Weights of a small segmentation model: held-out accuracy 99%.
Rows from block 9, named by matrix and row number. Rows with one number belong to one channel. Each number is 128 + 32 x the weight over its row's rms, rounded and kept within 0 to 255. All counts start at 0. Numbers have three digits each. After the name is the row's rms in percent of the matrix's.
# convs0: first 3x3 conv (model.decb.0.1.convs.0.weight, 96x96x3x3), inputs 20-29, a 3x3 kernel for each
# convs1: second 3x3 conv (model.decb.0.1.convs.1.weight, 96x96x3x3, transposed), outputs 20-29, a 3x3 kernel for each
convs0.23 098:109137155146147164133136108161140093108130137127134093120137130092095114115144139102091093109151179147166188120056043130119138107118131178093105144159098073146130056105137107125179183185205141195151161182128120109113122077091103078126101133105095189128120142114142136080
convs1.23 102:095136154103093103105089139143125138106167105108131135159158112130091109109046123126112122153114141122056128190139097144119062127122116119080119152096098155107139099092113093062079089074097162123089079145138068191154175173195180164146141091147105138206065133183152142181
convs0.24 094:099136151136110068139123103172130131111110174131124124118098078136118140162150141152167153124107095145141144153119119147090109134084077093083086128021097142124144118120143151166163144163151155150104127138116074117063144116093107148149113125132093113165111069077113128116
convs1.24 097:126127204167107075159161148153140103125110090107120158147111146180160128109127134092110191098086102128068064102098157145118127161155131103149147121128139140170153111082126139084133114138174108089135087072132106109100126120121028065125087101161105072074091048046173139117
convs0.25 117:144140091155116124136103131126150184142137149149134201102072081124068143163159119127125143125122189134118154146092143118126156167153151111099174065123100177156101074086071139141088176117102134105091140116101151139047151074026093044124043087139122115135116142128116124067
convs1.25 107:119166152088161145112097147147078103133132171157138140112137113143162128185138093086039159109100132132095105105147127105164096098132134069029110116098117089098106106069041130141127053166188144146103137134136076117102077190222107202121152093087159143111098101146142121148
convs0.26 108:122155194144198203145152139142098107131129148137147170089113090123054092162164128140133120123113123156101120084036045071053115076145120069111155105104090102136116149196092152179076172165087165111127092096136089068143120145137159131134103133163135155145122124167097076173
convs1.26 101:130155106150175139152155135107141156131194142146136181130161096112157136149138099104129108118099078103163136170213148150101119118102117108131150171148135141160121130150112083170121088178156195197179158121103179160099146170128181135122156091099150170179112119130109070094
convs0.27 096:190135105125130094151117178109111153145129112118146122118101117118073135135093125169117123138068136172148185121139158161162110104152142132119104145092107137105192106113056058133127054174171141083102187143138132053064092064081152123130175163138163122124103070120120097080
convs1.27 094:137119160152099074097149078109087125137137112145175105125142138114192125103141133131130154143136139169130151137088103133093118152138119085158183114100090138156117121113118176150136130118099155132096146093103208138150106142154113123144137113190088063103105089090197132073
convs0.28 110:098109129103082116103136111171184155136173145103096108112056102135080149158131115183149136163081120113073142096125154076123176048092122130115096137085088110102153099135143148095066200163097110138120147117140126123093128112117161138124154115129088088106115095111087076131
convs1.28 101:129135133129166117125132059119148138112106078146086113135165088118169143132184188163120143127051116112118109128174164138173149105171178117128113117108156145179175114088112148084112186140178149109147113177178109150107105122130086125111115087119124123146127134140136147137
convs0.29 106:140147165073006106090124138131076087166070117127164095138065045148162147129095130129177154137131105119070078140049142133081126126106134181141084124131134137172129079110086085101115091175135118078060146131159111123124102045022109105101120129135119117139170173085144182173
convs1.29 097:155178138127162130103166118143093142183088120130142171153137118134131134164135115122159136109159166115088140118137123102118161178162190107075095148137103168182191097101112131174115159147127139172177136143130178069086137177109095152133134179138111119093118129118146135115
convs0.30 105:160159104104123129125123096127163164168138148129112128124125176119152162158100099123109110055090146068123133118132146170107140129057106191121090174155127158154110189136102182129132135095132156133094176140132109058116096101134099108137111149146158124153180161111156131063
convs1.30 102:139091099124093095153145113113142108150151158158131170093165147116200171134123130139161170165062094160121150108190133172219103167128078128090159135133170098121159118068070137117112112124110140143137129153116121170150157140141138149118122148138141140116114103157117079148
convs0.31 092:099132090119133089082091121145159143136098117045086134083129130122132130105108114097165114102139106107143128129168124111148144124130092156092140149076114174098083137153127127101104124115127151190130170200131182186062099159130070111128108134142111137117116169148133143150
convs1.31 092:149113120141154159118143166121094128122071089112106162123097086121115113109130136118211153108111146145097152138113123127117097100098077143161135145138099145152118104157131086107067082091073135124080135136067086073032111094067094039093119106092103110107118156120105135118
convs0.32 091:116133099110157102116081073177148127094121127160133178143139098134167131176185112156134141142192129094094146141130134096134148106120178160123141148104082120177116187136144165133142070074123138129118155084075108159116112118146135132112138200178161164165077062123090072126
convs1.32 102:141198144168159100155170110167088125138059123129076065090132090141131119111101131153164148114105100087126105118193167105170147084090131116110152152122156121119152187161191155125130127117151098114114106125102146153090089182125125153112086083079160127108151115128151094115
convs0.33 098:144163111119137131111125115093120136094142113142154114153118129149098113139119143125144053145142063136107053134126116074119164028187142127168154098066123084087086143141142134127131152120115128027093117000071125040087131121081126127116167133115023025107078073083132129094
convs1.33 099:125102127087107148127137122112153081165196127157131096134134116128126149090073137194147153128130155128133131097051093115063107107081119107101171141126169125146129137121116152156110116191134092093195116123134124106169170179166153163162133120115116088077156095084181120115
convs0.34 096:088082115141147136134148168130142149116122144166185121111102111095109078106101103082084089109130077116093131095078150061049109109125160083064100041060119057101138039066102121108123180208182158149172118132093105144153139130117158137139159141119152148150132121105111117091
convs1.34 106:155159160156181155139183152114145130081139106097127116117049079160123162114133191096152141131169165134132123118112114152170153108165173138206183132238227162167174164171158146132131136107095125124187172142120129090083069139156106140192112082105170115119144101085146137115
convs0.35 099:159082123088085101112106127176143074160098099128147099150156112125116114125127118162149123168136111144106067165097062140063023104015080115060149153085204146159150184233148116161076077096042104115116119154135122126103087136107127171135140109058103115146125131107133165147
convs1.35 096:154095129133124129081120114159086073155152104146130099103150188131144142095106110088137135114156138140139176098057085139155152113146209060059120144109145157121115143143165100161112096127059119104098156168131174165142084077124110130140129129121143164150133132149136060119
convs0.36 110:122101078112108063086091124101125110099102091194084133116156109081112156183142163163148098104156125163098137101100137155146180134124150147159173143107154122164147189177128102118136101098137096107151124117178140117090072137140046087082056072138119137148116093118084055131
convs1.36 102:156126146090205117058097092122102137107128137129134103146195142114116111079127110146120124083123069049116109126116064135107115120149156106177107091116084117138139103055149120102148123144184136140093136082072160122155126125119124090164140153081146107122115134123117118100
convs0.37 093:100124139093102108084136130132142120113107096172172173152109103125124144154130164132097138185115134149128086164091141100080151082089128066102097110067106102195089158131123190168157165175160157113129116128125072088114133137106121118107099096125159110098099127102103144144
convs1.37 103:145137096199128078155194164107099085117159132136141090145111109114105153089122160123123151103078152068032103157166145173187180155113117135133092138136135114130152108120132128106097157148113115089108170185134144135127147121149146110139128064096103139161150103112159143086
convs0.38 091:111149117087122100121138131148178136105086097107089145108196155139079090092116084115121104094162158116088124199095139159084135100068131161121104119100138107111085168131104124132097122106193091097099150151146169113136097136105091074128089142163148142140125128128084107128
convs1.38 108:152088196121103099110117131144131194093115145088135102110131149119110108091097101164114132132069110144056137108182133100181090108143034106122136151144147141105135151099103167118148143121143131147121150118135115084139127144088122125036155142119131133057101134144109146136
convs0.39 088:133114128177152162082092136176133084169163106123108120087122102122145123112130113113100119133133102135115136139118076111054144143052142049143139153171157143161173149220162142200134139205180162123147122127181131131172117140127145161146133138140131111126125135127100104131
convs1.39 077:191110151143113212134143198120078094121124122121175208139145130153148142154158163182118151072080117076070128062111133124131108169126126146095135114069121117109130186095119163101083169197151121184184158162156132126133080101114070096109046114147126135126128116124148116142
convs0.40 106:153184095134159113121123093132085144134134087095190139122072042122111091126116126126159139166184170130124166152120131138118129110175165131077122113054096104046077129090140118105130158122134110105108156102077143105096120104074103122073144164119073084148124145097116136114
convs1.40 114:168118152121094116052100113170200152122091104110093141163132143144106129084071124127087112124126073124149073052042073143116127153159122128094151120140143153133145126078106107080097126127115097097116145128114110107155180199117131166127154147155141087115146145128135126154
convs0.41 094:103110136110114094115096059143104129135130112151171163098110090119064071126147152129158201139157180108109130146153105144144104144104159125171120144137126131103131196200202138122136109149115161133106183143101118070070096102116105120095102114096173133085151147115146154121
convs1.41 092:128132150127147124119128100115097084153120130097129151091079108109114101116122091138162184098107088138121116168128043191168086093140086113128168050068077084094086133101072112109070077049041090151146073117174123097166104159176108138124144134145151161128129136124119080132
convs0.42 083:124141112112172118127150142081092147115135083139126051146149146087061089107137128130154166098132148153135152119097130102090115131146108103096157088080113110122078114142070078170131137173140141120139143100114108162133121165127127158128168122092175157123108130119072060104
convs1.42 094:160152156103107143127142160103190144104160095077047082111094130159118129106071115141113099136152122163220156171131110130081104093086103133160180180191150123177113126156099116177088141179137200159133165163128169171178135085105189134149106096140165203172090117124091096133
convs0.43 087:129147100058152102103095123120142144111137151122112159135140127080072101138143172125102174094095150170107082108072086121064098132119155146080138119103123107054071136060129135074132143175091155116129135131119110150175112126155151116102179133077118060070125116127162162194
convs1.43 107:132087109163139077147133109134109100207135140161114115115092098116148153101167129095071139167139171161125111153165138161175206169169105143185136136187140159150094106114076102113117100153118182210156122108124049059104087135153064081135128018063092113119105052120153135136
convs0.44 094:111099083121109106107098124138133129115155145116136158106096077083072095142124123103069106145127134134140146123106127084084077081119128106106127125090137161130130141128120141131130110105125130157144110091097137141124159166139157177151137160131157153125127102115108056073
convs1.44 075:097103128117111118150091074163122140153122161147142130149117128143148155141109134094092139075068105107085106159158122146192153085164168132126127105135153122148165124138134108129111131134157141116103116108091087077047147130119142174175108132153112116079100098082113111090
convs0.45 103:125128125115114084106105095092141145135199175143148146118128125115086096105103112160135124124090115161175161137161150113135094108114087112120135131138177143094145111117136161163117164182122136173168150147078126044105128095103114119149150139141107091124112129126093105140
convs1.45 094:131116103116136103119178176126095072097090077096093123125120139133141152165184137092112128154139141126174159173149098141093054090095123091110102110123128078122101098140087101164174151148195093118128102081116102063081150116085135138092161138108097135141136130121117093137
convs0.46 111:115137120148130133091103065163157118094057103118104116137140085109079142098099085042108093132132144128171196121063153139097123128100140142120107138106139134039105091105104112141119163148122119159124124194195131107128118117098124131147130131169090179159141141114148156100
convs1.46 090:100141158104119159055170145140111170111127121117102071151139118163136096118085089162118104123061126127074109103091135132204192151153126093112156127142161127110163113073084074147110131172125132120101117105124094087105164123191178118129134174122107114080150117089118109081
convs0.47 098:119102112135124053121139046083078121095085134128114140129106117147134077169129172170116114142126101138127136123113075113118097105141122074078122093093160130116134143117065116126131103112097110154109131162121156097157126139136101121140095068137121077104163130068149128075
convs1.47 109:133074129128092148113091137076024011127134162143194163151106117128139096114075063220186155176158102121129109081098093174102128127096157116166197105138158120164157145114129127134119165147125140106136148083092077096109107093119129067087129133083094145157119159158122100113
convs0.48 099:101130086132116147142114128098163109086037077161081071140140162146105109146125108147150131136164159149123126158109154112063094142062101079095089066108095115114135123119104047084099139093144139136159178093103138141141079121127113107082146155115157163163113124086113104080
convs1.48 097:074121125145156124087172163148120119158151168083164087120161107117125158094116146155142130146100122122087078123216135100182106118129082094153104130157135154153161129095091152144176143107160151108116131074167165069138127171186113085075136150126117067066132083084125141115
convs0.49 101:137132123094099141091104127128109115105081148088087141060068078099052038098141106166163116132128102119090104156109090093149122062127106109094117121083120141122094135141092130136085158124094143069086128103102083162135108081134119117175097123102109103112131153183098123106
convs1.49 104:103121121136148148122150142114136121168160173147081102095201128132104125139111185113092120103125095066138145133122081139134124095104111113126097170157125142119137126101138097133136132190176099091126121112099096062099075120120194171186124122181163149143136125142107114130
convs0.50 100:147142088122199131109106147129158176131144159106123107166135101113115101090158148083116088106115110069091130061075155115076121161116113121124152107122102102132129131084115118124151115103136153154126130131150160131081152170144105109133163171183129156147064107142094120113
convs1.50 105:138148123133160129171134149118122146101148154148141105090103143096102119051149168111103133127108132093108123109129106185192188153130144180144099193189150115152124145132109126165164080133149099063103126108117136117111141132131125102109127124111084074119098161202062133154
convs0.51 110:122068049107088057156168160120121122182137111164111071118135059085052132108094146097139120092159112118141141097049063117044104083068155109093072110098061069101114144113119097122083079160148177128113072088162126177159131147152106121157140124121144154175119154151068105100
convs1.51 104:115119133141131119110059131076138113091146166147097133087102127120135121076143172151106124169126130142092142115121125129221208084136132195185096147143139134119149173173065175121104154120085119172120152182039177088103125129151167170113114198095113129082116103108128107104
convs0.52 102:134115168110150138117134122100092152053045132114143129082097113100097134107116159111129130160162146155143139106128081125101097155090110125079119117112156089094096143131109132135112066100096139089075177084100135104159112127106103148066120151101174117102111079112110115117
convs1.52 100:141182193140123154145077169143149117102090206086114183164170159171184144112129139192143171129158129123131107076110116133107101102080100175164168146121103129144121132106168128115150114115150149140049163156072150150123135117125146132163108122165100094114159164147187152144
convs0.53 108:060107093106191165129100152099136119147126109106126120105109124073144076135110114131161162140152137149159154215120128149078114173124105150151170150076123087146122101067145125087146204127118161088128164098122181122155141146178085110158089060116158166154132145178136134144
convs1.53 100:131068085149123072230169121127157156133144119177150125071098141098117133080112135089093157068117125087108180156150088163152130133124110182133125161115148138157158139125109139156120127175162184094138096017061074043054165189162105124161125114141089093099095094094113126096
convs0.54 099:129151128077146101122106098109129073146153123112128091112137104098153160129126158179139123146168135176161151160175130103140180071116132144125169071024180031050120112105132153148131155118113150095061145126111142141184167118108149150106136149107073137126131118117150110143
convs1.54 100:091139177142099146152138151173213184135150092159177158122049065151088124098072065124155184152148108183170053155099212173035153172079075114181179105129142102066091112138180118131118180123099134113142124168121126098090121113117124086148143143085104066086116144155107165160
convs0.55 097:078114193142105153090090107203165160146130202085120186121092149176091109108112130097154159123125107155119147120129143165127142138123129127121086127127163120077156093093181043061159087087084192115147169076130133083170128115144103119158123161120151034165111091174145089131
convs1.55 103:098146177127139183171117133091135152161089128101047091140093043136174088174172171136132121122068136127141154164118143135148121140179135122111108150133139129121126126161132159150174124099147122067098113100141112079134139133143150159104088124115133091134142089120151104105
convs0.56 087:109155145127128136137106069130145178095122110168201140143122126116120134106075107093113106138162139169197173116054093094052115138151139133190148087139145097068141158190156059088122056059076178147118170138133176182187115085145124114144144160150172127113161142116092114134
convs1.56 096:125122134136074097172113120122115112112149122097142136144097058139163156141147110085077070150097109159090138134131128147137162184148171125168159106104126102108062136110130115097077082102085116135124139109071081045110148163114124130134163172137100090087140101072123112090
convs0.57 107:127127095125139111172169127036104161097101150161126095160131100121104154075143123178154100128096105071080147091132118066137126051148135074110134104099134124134131099082122128062129129115165122088152133167125069162162120122128141148054148154090123131112159149123144156126
convs1.57 109:111107117147145107135160145176185167112078103135102033094143129118077115102086166125111118189163140184132119119113126112080074132101104108091121075074125085117092159188142070163152091144166096140121118159179160188172134186173148137186124120100129115115126088121174116162
convs0.58 103:140165123137155154123159118124112114174144134155148147127131134164161106137128114158116132086118136153198153095079123136103105164067073090049100171176159208209188065038091105079170141201133110134138153155156131069065116138143128111115121087115106102072109149115138164177
convs1.58 102:112141116112140125175169174141094131097097114126108132090108109149133118162141086095091101183110107114086095140143145135101089124128123076085117136133101133169184109199168108144170085130132181166109120140149087129121134118142133132128087111064154147123104049068131065141
convs0.59 094:164135084110132083058075093125156156111096121138103030165164110095134147058088120129106148194133110143112117156097131107102107149137139238082150128073109090122124053089101142134131171182175128044087116069089126125075124131116094111084112136038179174115083113109045079088
convs1.59 099:120165197107153133093087152058156172091159165135126116073121165116142108124149092149116119140071088154116127188156159147145127140140127173117117215146161202149191105122095100147119102102099162152156161110110137040012106152068135163122156150138137161125117135114130151130
convs0.60 089:129093113101107095091098089124152109172156128134162158147111097131103107128120139139131115123146127121145147127110081164073064090057105133147152097079129144111121102105096072074087125141181133112123136104130140062093130145140127144144113136121146140104164143143138116139
convs1.60 089:127120136122111140134080117124088094156139145168153115114108139112116127119140157149121144139135134107122125124137128171175140171135119148146158180175201137150193117153163095113094115060090118140153107131131131193192136110098154159144128160170101114095134137117169177150
convs0.61 082:153144135130153122108138148189147077131122155118149137092163160140136118142137130119052084139145109118103113116064103100078124137089093140128178105195160091151046139082118186156144128124131114150154168079089113120180130137136160136149149121122128130077151135017116110098
convs1.61 080:125085138143101179125092130130133162096082129101189151186141113147129132113145126108109110051174166100129107135122120056067161095143142131159132113130114112090100160155150142167171121143116163126076161105116212158174187139131157147136139171084101127120098096104138112154
convs0.62 100:121142155122099129091138083100144122111165111140132146131130118101078081173138111162157146114141123111097153077144089123152198129141154166190164141099141104099115123116177112117131084097110143119123159104081157094066139104123122100059123161114115129090156159147143151136
convs1.62 107:152122095126110116100145089136055088142084136108135129133135132126094119142133105159164152085144161152186129076098101139127142129102135195211140100128112051066108125138123163163125135104104107137147053080082111144150106161104132121133131107126105085080129117129159119146
convs0.63 094:143160140124163150140106127117145115144125097095163136128162127089084069157136136120104147135129113073111144106177140226216139107133144144131165138074106125145127123081126090084166073059138154159122134143127139100107121137141123132116133146104155148198156124154128188172
convs1.63 100:097075114082108121137170123086158170107124103046129101137143124136156167137148162128074102128100164196156165115109125157071082117098105071136140118129158138127097098142119107187121109166172146182131220143080153111092151139147104112142159139090134134134060102067080092048
convs0.64 096:130135132096128143121091125100172189123084144156111122109141143119074042126156132119157112061125144082126130113105179114150153075138218091110154081067068099109134156142089148182141125199179121116099123108070092126067110125147133112097147115095155164117144109098112110088
convs1.64 107:129127117138153105113121122158158084109072107132101083153177123112081114101131136133093129089080107067098175114196146152177191153099164109112131125197174132131136046082074101180156081156136121177163087094168139116153124121138130070102164122145132141121121156118126181147
convs0.65 100:148111123116115115137109084128153124160168139144154113103120117081106129114105135084074113106114126098104117098088113102093099118152154151151161148093139144098134165138160101086144150119155184153113130097092132085087149161153139149137096099084120159130139154133119126148
convs1.65 093:121139127160164121171156110137116124074097115131128086153106110147131107162176133192155153176154152089100120092107090114140116139176152142172120163182157133141171160133133175156146138143154113104121142148151138119120125076072160088062152135087145144129135140131136137133
convs0.66 098:107108133123138139140123127109089054088088183084145157112090125085078159166034133161123118152103100162140147182107102160120110112145117086051131120076176134111083040098172017059100097108114114118108112094104106086165108083097093104135086116130149092130112129138112118118
convs1.66 090:163240142111130114116105132141131135135134156157154122148141177168180150194138133099090106102115053147095075136152110119118135098082136103132179084124143136168163109128142181167161196191146154151155155138113135081053146176103118122127144152115121111076139089095134113091
convs0.67 100:139112071125089099116092101105084071091125094143116090084127125105110138111108139183151158182162179110099155100091055099076057138094099111189210122115114155181150099156171118124172140122170146178184102122129189171138115128114122135126117115099099101088107134132108112092
convs1.67 092:143088105117103125134127153086074079104126129138162151121078079096093114095110138178157176156159162124140144161158121206191138139135124103088084064041058051035047114092111112054058129079097123107104171133147146133132105111114129136121120107089169151143162167165145153163
convs0.68 089:150177126132115106158130112082117061116126105110116124042092141097114161114094117091081088137143148148119133166137036130077002160105101147116166152177188073082120133126125102062128122146131115096125163086123152050144128125132138134151112123154126108029151146118158132108
convs1.68 101:112159136105138139121073140146123061146114106133162193166104185119069165137134169113096086149109122114100181121086046144160071162149118159129096116062044107102056170146148144154096128121104123116111122129115093165163092111172132161155126188160114127144150140134154120110
convs0.69 094:136132133147126136122126106153138141126082081162147107150137126114093099146133116106124163097105106149163095113092083088095086086121136089182160130141171119150174111144147070066110067074094098073123161142154181156156160136136148124155142120108111115127110112118146138091
convs1.69 099:100096160114114198149168178132102124142131151135179174133087107132178131108122146125144112108108085056117107066158144187150107133092149075128150089100133023078119161104073125084118139071123141120175175200149115165071077092088163110119116120085111155152102106110108096120
convs0.70 109:164177093166169123107136131112077108110093119138088092194097090169096085135129102077117102163117109114129168115112106094098075125133162134174098192129097148104163201141129136122126117138144133105061157133073172168130142114130150169083137147078151151086125163149101135118
convs1.70 096:085138104130104175129097133111097075145122114115147148167185111129129126154118131149125121124075155103083103092116153105161141082145130199165080160200107136160091125124102135163073125210129145180146114117154112098134121127141115105143183090102150143124137117116131117088
convs0.71 101:099098130078090093125089083148144148130124122112120127139085125139124135095092091067079129122043094157100116115168163092079105084058084130151133088064140110089136122148139111104120098066093144119130185146144124124131136143171144149148126140131149116102179169186150145164
convs1.71 091:093068106098128152102133174104112116152154090119180183104121137142157125125094073204189193151106125168106101186136204165141210159157135102111139171129146164149138159174173141156149129102082105086123188137156155115139154142110104150081150124119085100087096105104100084112
convs0.72 097:160107116124113123092088118166163123126124149081144140118130114156160126116097098103126116119145156121134180124157144120123163121145173109056082132050109187120140110141107115142139097112110152113116135068118144116173139133118133177136131170107087131131088136160074118113
convs1.72 102:081162153130211159163119109133150138149151147035132153169160107144113090168189155052099134075115141148099124090100112082105177017160233128108087137121107117122098102156204102152165150142145075100130056139140133162170090047120075071165092096153104162152116180204128193194
convs0.73 118:127109072130163104093153160126147156157106129153139133091103191111106166097114147095133109167179119156153117165124108086053081121116125104155107082083120095178182146144102133174138104150140114085133074063097114127153026116155065117166103134135126128153106096112091130127
convs1.73 103:177123177109103143119095115122121116102068168088059140148153129106092133091108155119089066193112139157063146143128153121118133140155122100135089139135158127121202129162175120153092077114104129085103147136100162126100126102116108100091094112177178190150140118131104088115
convs0.74 117:093104183106115151115158152089048120064015108126119129107025089115096084144118106135154095113120123120113140126106136127129120136089086160186076114163152103111129145090111161139155078089121157123164154149129141129118133116134085135114092090127103156118099133097143159112
convs1.74 107:092092148136130164074111119133140160165113094150108160146111096175133145195145141157160163128175174131152148112067110154126121119151113133099106118125084140068121137122110153136136097156156073091103076058072136094107117071131155113128189127159139143225132139174137120136
convs0.75 104:125126114096121133087126155103116109133164137148133103139053082100091140128141185162124120154128082122146125111108201124117166127132077113144093138146138072118139133071133159130133155164127110084077151189158175192136124157147157179180135141175118137152080077125071059131
convs1.75 097:129173086165158134142117173085089136117083082163110102142109158111094098117122128161137128181151172197138166127129124102045051131117097115119112125090120139110107124105113127079071143131087100111099107082124116059116055063148111117114063132153177149187170120101165144118
convs0.76 106:124099120098100156136144140106104098114132133138085085150122134142098056118114142135118159116129117173162099130120062105067071085016090109098118081170136119147131071098136109131118136146101157141151196148122107098130116159138168167117136131090151138089121076090105092129
convs1.76 103:117081179153130117175171185125156168119148140114127171094118082152146110139101121189179174124121173103109141133204171119138119085143127063103157168188204144147180168139141130104137169139148159167097146147121127084047140180152121140137083082142138112107127109100128130133
convs0.77 103:137135114111112105081093099169082051073065097144125133152145130117061079099047173137138150077144141142159128103086060135104092143146120137153151134177158122105065076088143126149133148147139112134116148126110086071082081111149041096181130153151107117091102095125129084123
convs1.77 097:166188145165133130123119105141145136127167112161132112149111115132140112111145137125129136086087087094119144098092101165138145172152194156115161158070134121099121133115080118117108085117085129168139085119107054121201124100098125141128091114097149122104129133129140137150
convs0.78 099:059095112114108169090035085116087114128067127165152123119079127191165140099130154131138088122161170114133121121100120114091121123138170122102117144096065113115102086124104116107111136136131078073145137170156095136145130129152140105106139117110118168151117169137174169096
convs1.78 103:155149129136148177115157148097086100146167166062106154141149118093083089139117089118132139134149146133115140100141136080088176157128111127165109198143149144143112150154149125131139119149132134095132123117139131162146137187133120169148127134144162158117097106117142144196
convs0.79 096:136142124126122128103125122084085124091088082134134110138119085158103094145099103128084138087041087120126128117081080110051136101026083123146131159188130173183154134144167088123134120109128148170154141145132100085097073062098037023073087121120166133057176152094161173126
convs1.79 105:132150160121079106126097152149141148160170199115139175153143151145142165133157116214178164129087079116109110090171137163200134181189133146158178080085103067096099138169161150113101140088106168168168114141169101129179117098123110091103117071070121142106129184166135153157
convs0.80 093:092108112137067142116160143104161152162148133154108085143098162106116216129173098159122102088121116109175137095188112153183115122139182120140116117147099117101169160113126138095129068109166085059108131087145170148193122118158086154192106126158106110090142108086082059064
convs1.80 102:128124153133108130112152157131074143127094137032118188138172136141087113114114108179133112156109103173118097109130134177136118157164059119099122124113137130098158139114106106104094078082138084094140124145093145160186201144145092060108089152103128154151177188214157165132
convs0.81 110:148135111132121103122137082147105111137170150109163144068092068099089127114162178147194159142210168123124114132136072135148150106112200094097148090098116140054093125104135104077114089060097135102101168144111104078095125079076095093064123135085099108121037038138054034090
convs1.81 119:106145149138141116157171121106132085115103115124062133158142134101079087073084113155141135081146110103130135133128133133103108118114117112133183080076140075083138178120151139045111155065126143158141172172099132158148135086053133154099130151148132082125116081106133115126
convs0.82 094:118108121149150126149113120167085093124144102174180101094147123140135101119109152105086130123113156128120137081077087062050107119085128162119125100113073127069104130129188078077131170099100099159132186160119119137173152146116158122070149116057146142104113100078106131058
convs1.82 086:103113119124105145151148120096114105068164133114149115088087105133124078195165097075146155148124122168129089105174185156133166157125129055143171101183203122142147113075128044100120076140144145125180115161179105112120135122072151166127103101109089162143118141137136146132
convs0.83 093:126080078137172159129190159108083066089133143100147130113149172120109138133137132102137140144150151124142118121116117168157135160163181082069198135079094145088094112122115102123110080103136124121148129074132119129112122108132117127109088129090147139100097112140097078096
convs1.83 094:149157164181143141143129168155129076143120136126126170116117116093087137216189169127150146084151177101170138114120167116155147117111117080082128135100152118100112103130150117155136143148120132157126113182134132157169085106057101106125095174101124162172105124116116096110
convs0.84 111:149144116112138083106118092094147152120150067156151098097112119124153144111131093124099130175079132141126136087106154122149154108158116139113113118127127093102101143142131157146131150154153112101127106160179159138103119155144147145133112099105141104112122167114080134183
convs1.84 104:138129139145183101145124075139031054171069098134091091149094104135134125090124132115144142167161101135125143102114160130109124156133131092185167130176176141122119117080114099043059107080120077123102070089150068124145118127102085143086092196138134118126121131104118115112
convs0.85 119:136175153139125130136093058143153112062099117061067073186157139137076133162132112184191171129153123132102113112147155103097143102077112118116125142108086145110122169192144080109083082078118133134121118154131119144108114126115049070116092127103145141120127101106103071091
convs1.85 104:176163181160139145126126127163159121171186116134192137129103157097113111126130136088131091122104130130107104130151173143137201128091140139129142127139178128131165127148142170127162114089126126085167129093169121121160139131122132143080162127074135138182143156161096116119
convs0.86 116:144111129169129134106059124098139152149128123163160096138157141098089129159109159076132158055098125102079185116144157111147115096137095139141141101166092048114127148148111063113105025050075136137141169118081135111158144136146113069167139134138102115084167139048163140089
convs1.86 105:129111108103101124135130120124199168092136149121126157115076100179168137148178142171086096145121126129143214138140162170182156111107114132156171130157096110150155105070105127094101114105106147096113179008117101085119098117137158091099145104110103127159100168189113122150
convs0.87 095:142128144147094128152134122133160099155106126151128120130102107091123102133142120131105150122130158140227155167140130150128150148179183150104092084161146085166127087127101097188151146178131125145165140113067105175115103111108161155144147128131130102121101062102065038111
convs1.87 097:144116136139126104071077119108160133111142183117143142066121182132127114230147206077097123136089116162133103096137114149131091124067024100136169070103197051105160064104088075109121121152151139179153128160141164140104083095146091061106111126126149106081163102061121069091
convs0.88 104:138200124098152110059091110094129087130202121090159153123084079171128134145145152160146119145147142153117142104138151079126135121160179118136126125139119114112151117068141114096131101105111064126086118062075124055113081061096036037075091125137111133120147171160124145153
convs1.88 117:102078153100099148188209183102114098122148113072101102140094110124091126074086093106133124145163101077166162114125161072069081145139148095078089073072086106137129158125139183184184134109096109073147106094112064158125120152128108116090109065007141110130087122149127106167
convs0.89 117:071140140115119140097086094116095144102081142201171141153120114113021055121123139140090146153126118110115132120125105099087130110098132117158119146132098122094128071130193104101127144136124133110109126106088121143157083073089082071079141148127143167102121164132111156154
convs1.89 103:105124152107112127086095084124070110132093084146135095122090094146178126172160149123152155128075160162099121131159124147162116158155168105127148121097156127123128098118141086047117089071108148099130155155175125142152106121087138148149134150126064118135100108132144098136
convs0.90 094:161145135085070096049094110100128134152121129154118139150142049160138102158151096185172123134118141113113110144134099057100107081154140133129110135104064071062071145117100167103059121094139065157103119137093167162084142094120162122107180153095197139133134147160051077125
convs1.90 102:137157178170167159079185115161090101093115137168191120151136139147133154145144168142126137160110141100092111091154186124166168065093099098155106122190145112204172158166135129095113188165137137130098166151122159137070092103128121143114190118134120142112138116109144121128
convs0.91 101:129102173131138164118103086127125135151118092119114083130148109095096124121110169110065151136086142140127167155110101145084070122029092155184165176137146152090156072151108123174138157121114166146135142095094142107126079102094113124060117118093123132091141140096115146080
convs1.91 099:127135136150135135113129155207141144095168096091186155127105113111119101149178163175144141171094120153106096178185151156154106195112058152123120204129124173082068097063109170133100139097104135120163126123129113044133130137129141146127139161151161195189171179165171150121
convs0.92 088:134129125122126118113148118098103091091156150168200140149146130076051086100059146158080100110072136099101144106132122098086050068101129139136210164141140120032117140218164138211125099129089156107094137091061104081127144122090168145125130143098092064080160119115134139101
convs1.92 088:135078123149096121121087108134155155130214162110144105097111120122114114117133101134117086136121121129094123144103074159153138151138153109122119046075080111046063076080117135103094132110114167147124110149164103137137070116139122123126146113092095137109167177132157157103
convs0.93 101:152146118171105113117071144049115131058095094119105129141101112140152159144143118151140181134083149099070149082132174066108173134164122035111147108085175121120131109215179113168158130145147118079040112114097153154117118101099105102108121066075109136132118089159113048083
convs1.93 104:075199124067129142052094098156142115103089159053087151163111112176119144139086154082140162081147095110097106114045091125062073129102082120143145172136150134135143092137126135121100116120171127128067105108072159115112093085108107098108136174189130116138113141147121139134
convs0.94 086:109104096122134100094120127110110153149152127171189103098058138080027155143196175161175113177195114106109119134120138161135122097126125068137126107141132103136119095112163083075133083060141064041083087131165086086087142123148079091154105084107069091092103111135110116118
convs1.94 102:142112108144167121211160084068140144132097117206143147137151136147085099100123136104108088090123099092138134153127127143071111090119165140129141065075103099084083141097062073042046113083088101159116117193171150195155180099066141115104084115124148138129116118137104085065
convs0.95 088:113142159116107083112108094071098077149157069160164095137141123129071061133088145108140106101126127134133146116117099142141109156144128184175163151191203080153135140158138128142134151140119147165142137113104179198154133128137128130122097134167130086051116080090098092085
convs1.95 094:169053153104040103096110131042074110081047052106101099115142135156152139123095117179107096097089096123112134103064086078077139095087168125126140094052092116114132135109099154143065159184107149142093185173158175116113140125110169172163114103106102102112093096124166137140